Rows from block 6 of a small multi-label image tagger, named by matrix and row number. Rows with one number belong to one channel. Each number is 128 + 32 x the weight over its row's rms, rounded and kept within 0 to 255. All counts start at 0. Numbers have three digits each.
After each channel's rows are labels from the 100 images, of 14976, where the channel reaches its highest value: "top examples" is what is common among them. Only what is clearly more common there than usual is listed. The data: coloured fractals of 300 iterated function systems on busy backdrops.
# convs0: first 3x3 conv, stride 2 (model.blocks.6.convs.0.weight, 208x144x3x3, each kernel summed), inputs 72-143
# convs1: second 3x3 conv (model.blocks.6.convs.1.weight, 208x208x3x3, transposed, each kernel summed), outputs 70-139

convs0.65:157137052152145155154114108130173153054174158138144196093111178152162156140154114091123158173101100113175156120118160119110134183141092140163107171146104158133166151122163224131084117148136143161123088149139122104135
convs1.65:134140122156159148114250152100130124157151172095130052179181114117145184117157081153140195119151133149138150201131147132137092151151121087126171081156121166160155110108077059072139119113123121075116091126119116
top examples: brown

convs0.165:102084138170082117166137123133129131107104090156146163154067129209111117103133097143151201141090145155139103133103119156105172134143163121124149081090211114143116069168152114121111166159101081154136131143160123144196
convs1.165:153084156110116114115107135153152143132167181255113114108140141123098144179198147161165094130159136127141123163098110105129188144188116086048128133101140190110158058085072167159163103110122138153099110128120157
top examples: blue

convs0.102:122137161129169093107167168116127139241062087134098154133135129102152117147096185133114135085196145149119106128183046112169106133112134144126144148096150081140162064128117063130175162111093120144127120128083104155129
convs1.102:120105150155088082137114102119123135121127115151146117172100129120114095125126174124132130118133121162137134142143150120102148148123108185097152178131108136191135105112195101102132122149144119255082118165140131
top examples: red

convs0.152:140126154148139073211144143154178145128139115147174169073107139136171114185116190101128156129180125142139066165165085084135105146147111122121078119122132162105126202170115117121164156119124104115185110142152129133144
convs1.152:109147132128133087163152128152106159156165109104127156207088158114060148124192136156127165098132119198138145192132130156081157089162109154184104127145081161181134111185168076148133139124190107150178131203142161
top examples: pink; purple

convs0.3:094119068134126073119063132106133125109092118137086149081107099124106100125110069076149140128100085041110092151091131084081101067067165116132134084122099139099088138134146097063116092134120093137133064107114104057140
convs1.3:068095184167156158135170112153108133185076166165153159158140150086136166172154179097076133078108070133140151147185144097173116114124160150103134177137089124162123126178116151162080117090168091133127126178087166
top examples: blue

convs0.56:140119121148161159139127126125148182165135078113165154147095131092129116093162159156173154200158125115190096106150127138110118165203107123156145143103127115109118116136175136135139073115179110120125174132128112141083
convs1.56:165143167162159129120108167124159094130095138160172150132145152160122168114092111096159185154147176122111141159147148142195128154100159153087199140117148098105132131095147147128171122081138149112115086134132148
top examples: white; grey

convs0.90:099081176080118162105115120139032093165124179124128099095153124072071114111131140080115114114121185123100110120131169093077138098140139147140135094081148095150126128103144119149103158176103210070106084120114161149108
convs1.90:119111103132102212116150211163117108133105138243153235088122134114108149168148142111120098110115116054144105124121166118113178176142196113163090111122115137070134127116143232162116115143131111075152135104107147
top examples: teal

convs0.84:149141134113110118203121138140112117169147159148129089086196127156128084197145105080117159127099101110112086144124143100107106104132110148194129175108175206140140183186134142128162118203100157122224103153137165099106
convs1.84:121150184152161127135135155169118123162177125170145129113081150132076206153148075175115132139111125095104125170159139143113117145119135078165122092118123148131108200076089141114119157137176118111075125164124121
top examples: black; sparse

convs0.14:120108048159124094119077165109141143108076115138105194116110127114109093075131092095115153136105092047131062160080156092068146085117171126154157103130124113127092137120138076096098104168108066151177097105106132087155
convs1.14:091119176166118178148159147144132090165098140193164172142142148102138152215148222112105124090113097140141139107168131132147149130126157174088151201148112126183125111160129192155097125098157115181109114145106149
top examples: teal

convs0.66:162176114126108066166164110159143112151098158157125160115198139122125084176113182117140127139114172162128132126164078129118153107141090154148075152137154160139161203168117148126153150134130141076216131150152156149113
convs1.66:129107171192135117150138146144132153181135068124133111103026167121035191146153132136144152121143131138136135151129184131131138111147119148174128158124112159190143131138116121096137121152178120163064131177124154
top examples: black

convs0.85:121143056137134125148086151129158159125121132093091155083136111156143115092108099102242146136132074087174086106131140086092134105119128129110108135052139159132107164161109138062135051121232141146127090157141119099058
convs1.85:069113155149083100138147127155071173173107143148168137158109152072140160140111181103070132061075070143080173133170176147107132098113124145131125105147082123127074109155162143129059118140159074141131090180080114
top examples: yellow

convs0.153:145103146106140187100165100114117114115071114122101091103169076116109126162093109112120138169122128159090087112100145087162121139134148117148132128151109085125116082067163117126112130139096145145088090100093084183139
convs1.153:091132090117117112135138107152099155167103089148132157086123086109107142144111130095078126109037106119059157100153202117061141051111149139189107133105112106130035117144143145105082127177149101123126159098159171
top examples: dense; red

convs0.78:144123150111149162089178102099100147107097101084087073102181097105082144154090104100155150171151130156107096074096161109139072124144147136112112129128100092119123087047158124095137134153137165114088099115099129160119
convs1.78:076134141139090135121098148164077131151112114132132162110144143099134134150136125098081137106052102103078139108122218124115134078126187125188140111120093123125056108150144126110079133229169085120151151111141104
top examples: teal; dense

convs0.140:143132122162156157175177112110129111123152153108144121142166067112112138093144157144130144186130122181081176099161139148126170135180094138198123116115130148121114148136139144084137138132145063149122140061146143177123
convs1.140:169094169138099121124138142140176138135197166170135165130153179187116108136211139201170154172164188173144132141139060107168186067210162124127153182122180202140155111106138144122177103137110180142118103126092132
top examples: brown

convs0.207:135114070159134210145087052117143159126166124176138080107196087131147124189123095095080131110102115066123123121111124113152102165134186152107154165112132145122134175119170169139096053116112121175087104151121126105101
convs1.207:128111142142125171123224152127122170172158152103156112135131148102159211102145071165128188105131117130119084185162166144151113140130142073113184086076120166129133065115115076085135141111110114102154097136099137
top examples: brown

convs0.131:143145111148134155154219130151131077134139171143124160133149077138136129138137158156095106187157106196074207131173114143171232123145115142141119145125139144129147159132084137076140140136139094150139140095148107155138
convs1.131:174112161158103125130142154151178143165219150161134138136128169171111136153199153213171142162151167158138170141140116141145190080187140120149137161144177220158136136128153138130160120172115174146119137135080137
top examples: black

convs0.24:107153111165093138125159112111122115096112132133089037100155077153101106043177130146139136176102098167154170128147118104075168112125103101142123108082121106115144148110087120092120124153167130136153109138137083122130
convs1.24:144105107107094080104113084130150181116175103102134106104129113141111082128124044161131118147093135121064158096135156125083136059104106095188092116161168151133071148131165137127130116201086152104130117134120097
top examples: green

convs0.86:072154190110140135106116103120079091094109176131124116102154112124061148139081130066137130126139177158084143113128151103106133115151167116100093061138125140132129124097158114125108150176093185108107089104155160175143
convs1.86:107138110122133154130119141163113092111122135164095160131129077110109104150147170118129104111156107118190127106093113095122151158163117148124125159131097131127174127172119119197106124115151091115176175100106161
top examples: blue

convs0.133:056119055099101106157104131154180121101124115143190164103128151163157128163124123111127161162144088091148079165109141088091139154117109042134109093122101104092085171091146123127124080169102105157136101092170161070145
convs1.133:096170168117121090143139125187115161157115190204146137182171119110137141183139183118093119098099096130128144126159141143096138102095117145127142152140113122159111119176134142255089114111143106147153126118109115
top examples: sparse; pink; purple

convs0.57:122129202082109161102114061118144114109103129108169106160137136117121118073070176142152095092128188149110105076133097124090105158165127112127130114099136091106097105087166122155102150072119090160074131106095154170165
convs1.57:112095149118077177111149140122111167118124132168148175114135133106121093166153114110134138091155103171197086131098086094126170158129179169098164167076090136168167066136153160150136062118092105182140100152070156
top examples: teal

convs0.177:164165082172148107178137119144210146070112097109123136106123212153184139131133136119122136199125152117200115151120089116131132145173102123107071130082098131110142133158141148118147130124148095127116111141134120124132
convs1.177:126101135167133091156148144146122143137157151079120077183100142127128166102171098147129177122145141245128156228141132132142137116163111101116147117116104153177149084118111008107147130123140122178118096165125161
top examples: green

convs0.60:125165102096131157111104152119106146162155157131159182161133146112127121117150125118140150094125168089148126124140138166135139158184072190066099162146169154147135158156166139172158082157113142081168174137160176072129
convs1.60:156095130163117176113168138120149144191118118137148132143096108143116189148063073106166155140171150057151143108138202097152040195073103147141176137115135103134163110145119151143162111120151138109097104119118121
top examples: white

convs0.157:191149148061146136138119159152140106143127122120122159158142174119145182130117166101140117110145177128133141142154161164114119127160077227072141142141127107197185123102137127158175155137134155122151119156123143112156
convs1.157:134093095213114207107124185108130167179119083115116142117055101127107189114096076100157136115173122136172136128128185061129135178106123153123137126084094118144183045148070134109151091115143116141121086122100152
top examples: teal

convs0.194:097134059135130149095125166172089135179103159154127141123180150137157116144109178105101142097151049095127109114141148108153149073127172100128141199144059106124141162073125095102153104161121088215189106154129190075127
convs1.194:121129144133110120131132115156123160130132135155165155110145128138151161123089197134103151133091129140085142094239131140120114130108108144139161156138148104106101130118158130112119149075133140184134088125159055
top examples: orange; sparse

convs0.4:208130120071164149149105150125159128063155140134146165146145151119165186120139142101157087080118159117127155149118144142141128139140091226070125139146109097179146119073141156146170106141115152129122109146097137079156
convs1.4:136119083197136234110160190105126162149135120101123103117119086122157182125101065121141184116148127154132130136139186104134133185107124117121172095115114124160154068160080107104142112084118118082093100083126130
top examples: green; teal

convs0.83:142157112154125146151214140156132069135135165142126168138162070143138132147137154150100114182142102199069217126168120144155225124146114144142118133137150142129144156136075148067132139140128074153137135092147127155145
convs1.83:177109164154107125133144151148182137158214148159138134132135176173116131155201153211175144165156172157137171139140110146150191083190147122145143162148182223158140141131151140129166130163112177140113138133080137
top examples: brown; black

convs0.22:145104064171145106139111114153160136128124109145059133127155162157131173123146097098121129192125106108190113119119168120084129118139185166139174124034139122162107119148141157100105107122170077161116088189146100128118
convs1.22:129082134154105156106135180136120103178087147143135147174127151109112179133163110088147105107162130101168116175117130096168146153149128147071120151108099124098163013102069153126161084099110122145114063114121177
top examples: white

convs0.168:078098099131145108143122136148182124082114144134196161113087145237145168136099154096146157129162120142149111162124151104087139123131101099159110027088126129133077158123133104117150124163113110139130089123196142133168
convs1.168:142135149102078091136120117175139150127130150162125138149143137142106107171130148122141106138138136095144147068139139135083141116134087152166140116139131119143136053196159137255139115096107131115162131081128112
top examples: white; pink

convs0.187:097119083147114127130128120120153138155126129151091191122125129184157151092119125118158182134093084156137098105132161105103152162114139117168144186141103090129136061087120168099086133159111131225141039132089170158105
convs1.187:123114161102139153143185125125132086116149190178143150139153164136253144186156236158123135126107134141086153146170138161129162148166170136086147160156134158124100113102117169125125173122129133148093120101133104
top examples: brown

convs0.135:099102146177156134129155121133155123176183167138149164096101123161140158145105148115134172127156109165120070132148156096120140167147119138167151155126150194132137181191125147099083166118114101187118091128163124165138
convs1.135:122139143043112094157181090105103086197127164129100175245160178131112130133170154130122098137119136104121153140102112152111116084158126155135083144138110132085103080127135145149135128109120112131131144151132150
top examples: white; sparse; yellow

convs0.154:110120126129186079112138183143140150220101147142120128102110122146150137123116220095122150104222111133123116121182115099141134059119120124177139143097098149126133150141114092116169152131095131145150088130143120150156
convs1.154:128101116136077105146085098121127135143132106108142141185090156133115112129138162134137090129137129109151135108170128134117152107142104187166102170135118144141132048156194111161133126140143124237139104089138111
top examples: red; pink

convs0.184:140132156162119123139137148103170121079125148135128172128163135144172165166125148124154130097082120162101116152108150111137130215102142135137100170141138117149131045113082217128067154131133126212081051115069160171122
convs1.184:131146151108133167126217109099119150122140171107145111150191139137217138177161130138131166134132135186125143147133159134107125148146159092092181122132123147182128069136120090141135126073068128139098149106127142
top examples: brown

convs0.144:065130170142116099098181128160123078211171135122111097138079139139131127149146128159071124140159120145126120121152080129143136131122111125114139146097178161116132162191075070138127177115092117118147162103146093159139
convs1.144:129107132067079031154134076134118135184140179135113155241099143128088115104145151140127084130119129135148131137122097140100127098132107152129053164119120149106115080125146115152125120145124117183127125144109130
top examples: yellow; purple

convs0.206:157121097207091143127165066139135099084127084186138104118075129062113108142138096179081100184085145154150120184087101120107189105135134136156151120161119048136123133109130091152134137115057103137141132107090086123149
convs1.206:138076107130140115164112148115147099105150094096157135076096128133120108092129098143133132136104134136081193144134069155111157052147149109079106125109141154124081166126148128076140153158114147090142123167111189
top examples: dense

convs0.124:109106075083141114141100120170172118101105138109174140107156144189169146169103140074155164140150043102137098140124155085102139113128111084160125104126089138108112188097149124087139081185125112188164082099184142071149
convs1.124:103152165164118136097146139175112167141080124163150139142147124112132146191076182076100159097110106114140145071164148140090137106074104172133156140145112053144122132211138164254102116060146119111130105083107119
top examples: pink; sparse

convs0.106:139170117141106072177175113149157127114112142148150166129182147188125104157131160130153174144099150172122140136155112148105142109157093140150085140149171167128151203193102148110161155157128118103234133149196152150134
convs1.106:136109186184129083149107136172139134175147130175101095089063154124050189147152113149145137123133127106128139144135178131128140097152085137179111136122118160139131127140105145148134129143178118120057137148128146
top examples: black

convs0.191:133136106139128157153216094138119059120147175120129134150182088121115131116129146165106101168133093207049201104166132158136196130142111138157113119123142147121138158129088148070126136126121068162121138072159133182139
convs1.191:165105168157100137128148160158169139162199166174136151155147179165125134151221138203169148152161168168152150149139099126161194100209161134143148176129161222153151120135148140131162103153104164147130120134069155
top examples: brown

convs0.104:073104108132164162091129103124087139089156167117157114089117142111092137120110148105160132169154128128161104058128136085057111138146112110125075096086070162094105193085154154119018120110153139110093106133154097129114
convs1.104:111161115120130106126118191155121122158115115070165126211162130126126151121112130118112138133100131078094111162104122127152111127119129170177126069135129090094092133183134095149116134148168127079199133133195107
top examples: purple; sparse

convs0.25:130138163176073106145112120151134129146050103159170146107126179158143038119084131135137151131099154130179055132126100092116117159126148114140106129121222108117118146153125112162047123137157124135148120153122154142116
convs1.25:141081160126114132122174107145139182161125129226180161099145137124070156197149162118150153125140139145141112145109134105069131122133137076062143109114132137169142136098156185144153109072124140158069097215126148
top examples: yellow

convs0.80:116122116134133112122138146172089145255097130153056119111150147126124127114145162099089168116172120110143114137156170107129144035120098162158193169102127105172175086109155063136156144173134129161158104147099157119121
convs1.80:131095103115070118122068107145136139085141134167141136106097135140126122134137178140127034138115125075107135107178122109129111124139127142115092157127135139088112106045163171089129128145148136218131094095175114
top examples: sparse; orange; red

convs0.13:141129145092084180107162081160092125129108101111090051130227105091113114161139091140146101133131110153120094084104104137189124126109157097114113152186103110095148147097150130147157143220123164166111119101116099143110
convs1.13:119114121116103128131159095142107224188108085114130135115120107117107148141108049123105138127082119107093175102168234109092098104095119130220116115125116103141086101178147134141115109171103116137162132111098130
top examples: dense; red

convs0.101:117137144138131124142130094086130126117139134078130131132143073128102116097089146131138161127113080134088113085125140134089120130155075110182136120119108135096092132120148134070111121121114101145118128047135119163104
convs1.101:143129151121106137088111135122147103074136147153102142132130137176127080116180172144150144167158178157163085114083045078177154116184124158090157166078155159119157071116103124111154097135118157153126103096164097
top examples: grey

convs0.18:120136086180096053121180121124164118084121124183127099102106145151115130127174091169142128182126101178164135192105118101092174111119141123136134091114128110121096137158126104117148146150155088143153106124137070140141
convs1.18:103051121151133115153117091116126157144121107116125115150119095102143119129101110113099111103091099114114232112160146133072111075115092127080117144148112137136083139181130145148132152147109109083099139136075144
top examples: dense; white

convs0.202:092107102103135191117063121133087112126085140097103089070184070110116098148107071052147129099097117064073103080112127077134109093109174132125116142149105145100097167099173110092095073151122144161126069117127132140131
convs1.202:069141148136151120145166101162076184184101157147134148126130109084138164131106117099054130082062071131089162126191190105110125084104157138192118153121080117122070137150137124139051106129159070144138118148106148
top examples: yellow; white

convs0.94:140059134104115215125161107094120150105117116074111065080181104118107119188096082107158118155127147147140096098095134077133103131142145130146124126102128109110095144078168105135133097145159138129097093130108096164098
convs1.94:096122107128104100122132117157085195188095143111150155106111135114144162104109081104076118103043109101060150124162213128090124076112190106195104082098101119111039105139135107123088118196161091110156138130147130
top examples: dense

convs0.97:144133060174124059094105161142161104117121116133138135103108206112126135183130130110139126196136158102209068181105150107088133138125105135109139076083123123146111130159172132130119139097138109107112104136128115073125
convs1.97:061093169175132134157142164163061131159097170155124145180121123077134161134144110081070157082099081160115158210142124139165128105124134120098146139106046115134109102138120146161083123108143066115129105161086199
top examples: pink

convs0.87:100133035178118124122097135094162158095145141111104120082142124158114112101108125099191142139147134109182087116095147086098173133186130124151133122000124160128120171173153139102119093131205050148132083191150132097110
convs1.87:079092122156070114157143151162081143165123156138136130151115144079149167119125126113085138083089095140086197155175158134137130102141134115122129096137086119100096079149121116136105121133131086124152065174121166
top examples: sparse; pink; white

convs0.182:098132097112130118154132176147148158247118104140111104101090156151159132116154190095087174151185104094157161136175134096128137095161099120158130169103126126124141108156136094118179139175124111151172102115145162094140
convs1.182:121100112102048061142078063162129140116147162161105107153076135128124120122147181148115057128115120127119150103196126144112113104140096119140091152145126143126115061109150087139121144146171124227127096091161083
top examples: sparse; orange; red

convs0.115:143156067146146160167120116162132155132177162149157176086152154131120123160141152077131154158125146122154111133133156102100139123171067186147101150110127220147147242177161154154146133181147140106227114165177153102125
convs1.115:124136120178155138160153176147118140203154086125144125170095127115081228142133093141126135115133118059117163145139189146101123143129099179197100091138108141123126172206158129180127151145194114068144160144152124
top examples: black; sparse

convs0.29:147140180149085131147137110142145122144095107110117158125157164102159132151132148126168125104106158153139063099138157092096078172080170152146145156113161062156131081084144161137069168132149127171063080109032158148094
convs1.29:142137138101128187100191125125139170136138162150153184139158166140177149167181157144150145129146143177152107145138125101146132155172173118074158136112131161146146082117115135097161130118104147175169088174115172
top examples: teal; orange

convs0.6:147102095111154155114099108121152151134122086105172122158126169041136090091152151170176118169140125098175112130132090136136146157182071127162138127138136091110154116109172130127158054108122098159128176119099132106169
convs1.6:146075154167123142118117154107159124122103083126172129087094141135113164105073094097154192131148147121105155138133157120171123152083140149081213108106135091133137156107157126092157128067125146100081073165122139
top examples: grey; white

convs0.174:116118154135150142100139153139124149137139133143145162126135110090126107113092175132137108077169151146100054108119076106129135131129118093139150072102083175082137209114156066114138157065076072163161129108130098152189
convs1.174:122119105168108132128107170109123078136135041098199191183118135113105111104120133137137140110140113129144124108093120115103171139120151234134120172107106131131137143192215124165126106119159120191161101162139144
top examples: purple; red

convs0.93:092147083126150123111059164118123113130097145108094099076115131118125119169130063062179186141119076051130096130130144057111077091082140111122134109109093152105108162120173138078110065147135140155127058098131114052099
convs1.93:057134169150134122127159119145063155157101161144143137156139129071140149143124123099036153077055058146089136148183154116137121085094124146159139161121067110131070141168134142135041096116157064130140140150080168
top examples: pink; orange

convs0.118:135161111123125126146210098148128040135130176108131139152213092134126123141114137158106079154143092198071212107180112157146193120127108132139111110147157140134141162133057134088137115133130074136132151082155149175122
convs1.118:166106172168105138131142162152173148171186152172138145148136182161101142157218142191173147149160161157161144158139121124162183093200153132149147173133153241169158124135142142123159099166113156158130119141057157
top examples: black

convs0.48:140119129137167101140153121073122156117117079092120127093105084136107131085120169111099158182122098129147085067104141100058098135140125135148123119084083105120096078113133129066094116093149124112106098114108082138085
convs1.48:127158117143145095119097163118139082089102157126135103154127102141160140096128185108127181146105150159067072161075113142150126115132111135088163087117155117073094101107129095114136158162171151091096117112255107
top examples: grey; white

convs0.63:097138130162133147143157063105103141093144129115135112088156124120117159172084147102096154208108114138116109059110142085080137161152120105139091141114065123106139096076164177096045132122124094147078065118104114151116
convs1.63:117162100146161117117155173129139122137118165108127113162157087147188175091133127120115179149087139133065111219141146123127118099125119152136127104105145112099077114154110112122128143146126145062164143116212184
top examples: grey

convs0.150:096143083172098101104117077123115150127105069150140104136161160030123058131125129157176201178115103115130067145098112118120141144152128071120119076122140134085156095167174122120097096097113078135074172119097152119141
convs1.150:152092213139148129146084158143161123125108132165138075099193148136103158130137047099150166152141161120101181153151142118184158142118085143091194160158152118135128164104163120071146120116113148105084089195158161
top examples: grey; white

convs0.127:136120152134189090140158172122137179168095099156128157144113124133185156118088213131114133058216121133114112144181073123169128110121130122099134146106099111111131122108107062092208148101120123143160127154125119138135
convs1.127:126116109165081084139074146131126130092124092131150128152098132126121089080123151124135148117131125157138132124135144123108163126133107190134133166124113133146134082150191078137133107123145127234116113130136139
top examples: red

convs0.74:086120127113154088100150116109109136135117140094086078097167141091099143148085123082158176149191105129143106089151151079076084130136145126108130111102103099113132047070144115114104135122147172111070082102085143150123
convs1.74:098133184156109142095134160154112145150099165152093108160190163122175156163189187108103145130100124126116124162099160121170122124133101139143142131133113126116106121143152144115109117170140120186115151126157078
top examples: red; orange

convs0.43:104108108122125120105101037146106090133107145146128153118111137091073142128106120093084120163111161118111073129059114134132150085103134114105158109116074123124134173065165099132075123114052104170139087109132144169184
convs1.43:063149150142124166117169157145098043147113121151135131124131130070162122137171149115093115078132063137166111145114089134142134128154112157093122162080073137143149142172115161155075120095134062094171165163079186
top examples: teal

convs0.158:131144107179143102125167130082102106071103119105092138107110074095061105097096116138113158189101103155107149110063148101104122112125143114121121067112111093119101090114145112084114111105122078087104124083109093128121
convs1.158:122133113105168106137094140121135079097141099150109121098145109134081072160169177149123125141090131135058154137085116127095173047152088133095115153146151177159071134123141130106110163199161131129102183144203145
top examples: dense

convs0.137:128155109126128141150210108138114035130148177112124138155202098123115134127133134157078066147147090187069209123175127155146198133130119134133113135118153137130137145129057141092136122136125082138118139085144142180125
convs1.137:169107165158104142127149158147173142167202160172135147153141172166121143155234141203175143154170165156160149153141116125161178109196151132144145171128163233161160116135138143127165098162104168153134122130064152
top examples: purple

convs0.33:126128090131104086105106181145168135130123121126107133114128186177130169167144116094103131162169074117213175143147166103047138121131114141133172158098115099160131105117118113114135132162197092154141080177128118124158
convs1.33:106032091156057139119105127123107141147100124132106146137068114115126133124108114091103068122120107074160139092151118119115101107126132119085084125095107103099132029134079136152126098072099107116121068040089104
top examples: white; pink

convs0.20:136100109157112131191145101145140172077170099110154172135122146131129161121150137138196170109117075148134095098121156126110142125165112101153119151138019120061131145092150148049163146168120136164123116126123156142129
convs1.20:134131119142127137123135172155127119116147184142103106161154123125195157059153095147133147114138132124125145165133124117175139155168147124143145121119119146045141070147103076148142110129125130088180107077127167
top examples: orange; brown

convs0.159:172143100117139140208125114171134157118153160141135154092156149109127115143169137079127143153098141120157093147108167101096141085159058190172145169116108185151160194160145129137169111189143134103225115157136172115114
convs1.159:126151094194160160140118205158120167167155091147127131101067127118100217136143074145127145113132122107114149149161172125104154145151125128185102090125108153123135171172106136133131148127201117067148142137159138
top examples: black; sparse

convs0.21:171119122149145086146129171164142139222082136155068148093132131107147129142147169084122168120150128142135104151148155080099127088106088197174198178113128110194165106124123118140130143154108130152168082139090147146095
convs1.21:127113117134126166133141159108135155137150119166158163103093147129117154192156179137130106130116126137109127141201147130127158136127173126122156156163129152172110125063105182046130137127139132196130091119159117
top examples: teal; sparse

convs0.126:160149150126143148115110158106163117049163161132159169164150151143160205159150130129163110075106159132105144157096157154148143200128118177085115161165137125179143093095131208165093149140102168167081104121104150125160
convs1.126:134126116127122220104211131080120156144136157091131094156167099127193140166128083123142163122151132151142137137139160109128086176117136095096177109116111138178152044138072102120144099076067121108095122089108144
top examples: brown

convs0.77:072144089161085135124137098178134126138146171167146155091147165148148112182086111127126166110072074141125074125109119096139139185125118082110086185151141148096150129122162179123046142119108110199103094142134163118132
convs1.77:114178180110176090101218120159125132169173181175151170193202155126161143160144195180103177132089117180094138185137135168100135109131157138123146152137144154127097159118156156153116162133153142137121108181156104
top examples: sparse; brown; yellow

convs0.161:109161176084097112111129086113156106141081122103159153153153138105115090086076193141188116109134206153125108060168067134089085132161098088132104116131127114087128154130159116144128168077127107130157147117114166167138
convs1.161:121084198153109133135121138145131148140107131167148160116096182117066121152150137108157137101174119165187102165127103095165161129141167160123157171091094149170180087120139142124145084133139113182112083176054183
top examples: red

convs0.10:095095093082135077122164155149106099085109115114153086151139157092140137167082121121197189135134011162146061146120131124126057139105088114161103101124141158091124104134116097103128137151130147171096124116155182139157
convs1.10:108102161163108133043138136151084157151120111102131047142184106091184159147112170123071185113073115156085145118142172095110156123108023164123163158158110135124071131165156121124081104170116105100098070147156074
top examples: grey

convs0.108:149115076148106113201141124160127123175143099138079155094061179079104106177170101109043109210116148117187082129126141112094148110137074169154141185102137157150169118175131123166138120168127110114167107130102139116110
convs1.108:119094112156132122127130163167115136172162169160123113158091111108097191141173103150125130114136121166121135235138154113126138148157136060118116136107111172156137110060051116060131124157174112137130086141153155
top examples: black

convs0.38:158129150120126129153129146121160124069131134129144154156148156139185193164144122143169109087090138146112131151101136129146125192100144139118102165150126091150114033095081193134123142132106156219060085108065147150123
convs1.38:135124136123118186104179134113126155103144168097117089132177111140255137152145106134136167128142135190137156131141148106120132155141148116084170138115121135155142055155098087141146107077052131137097118087103142
top examples: brown; pink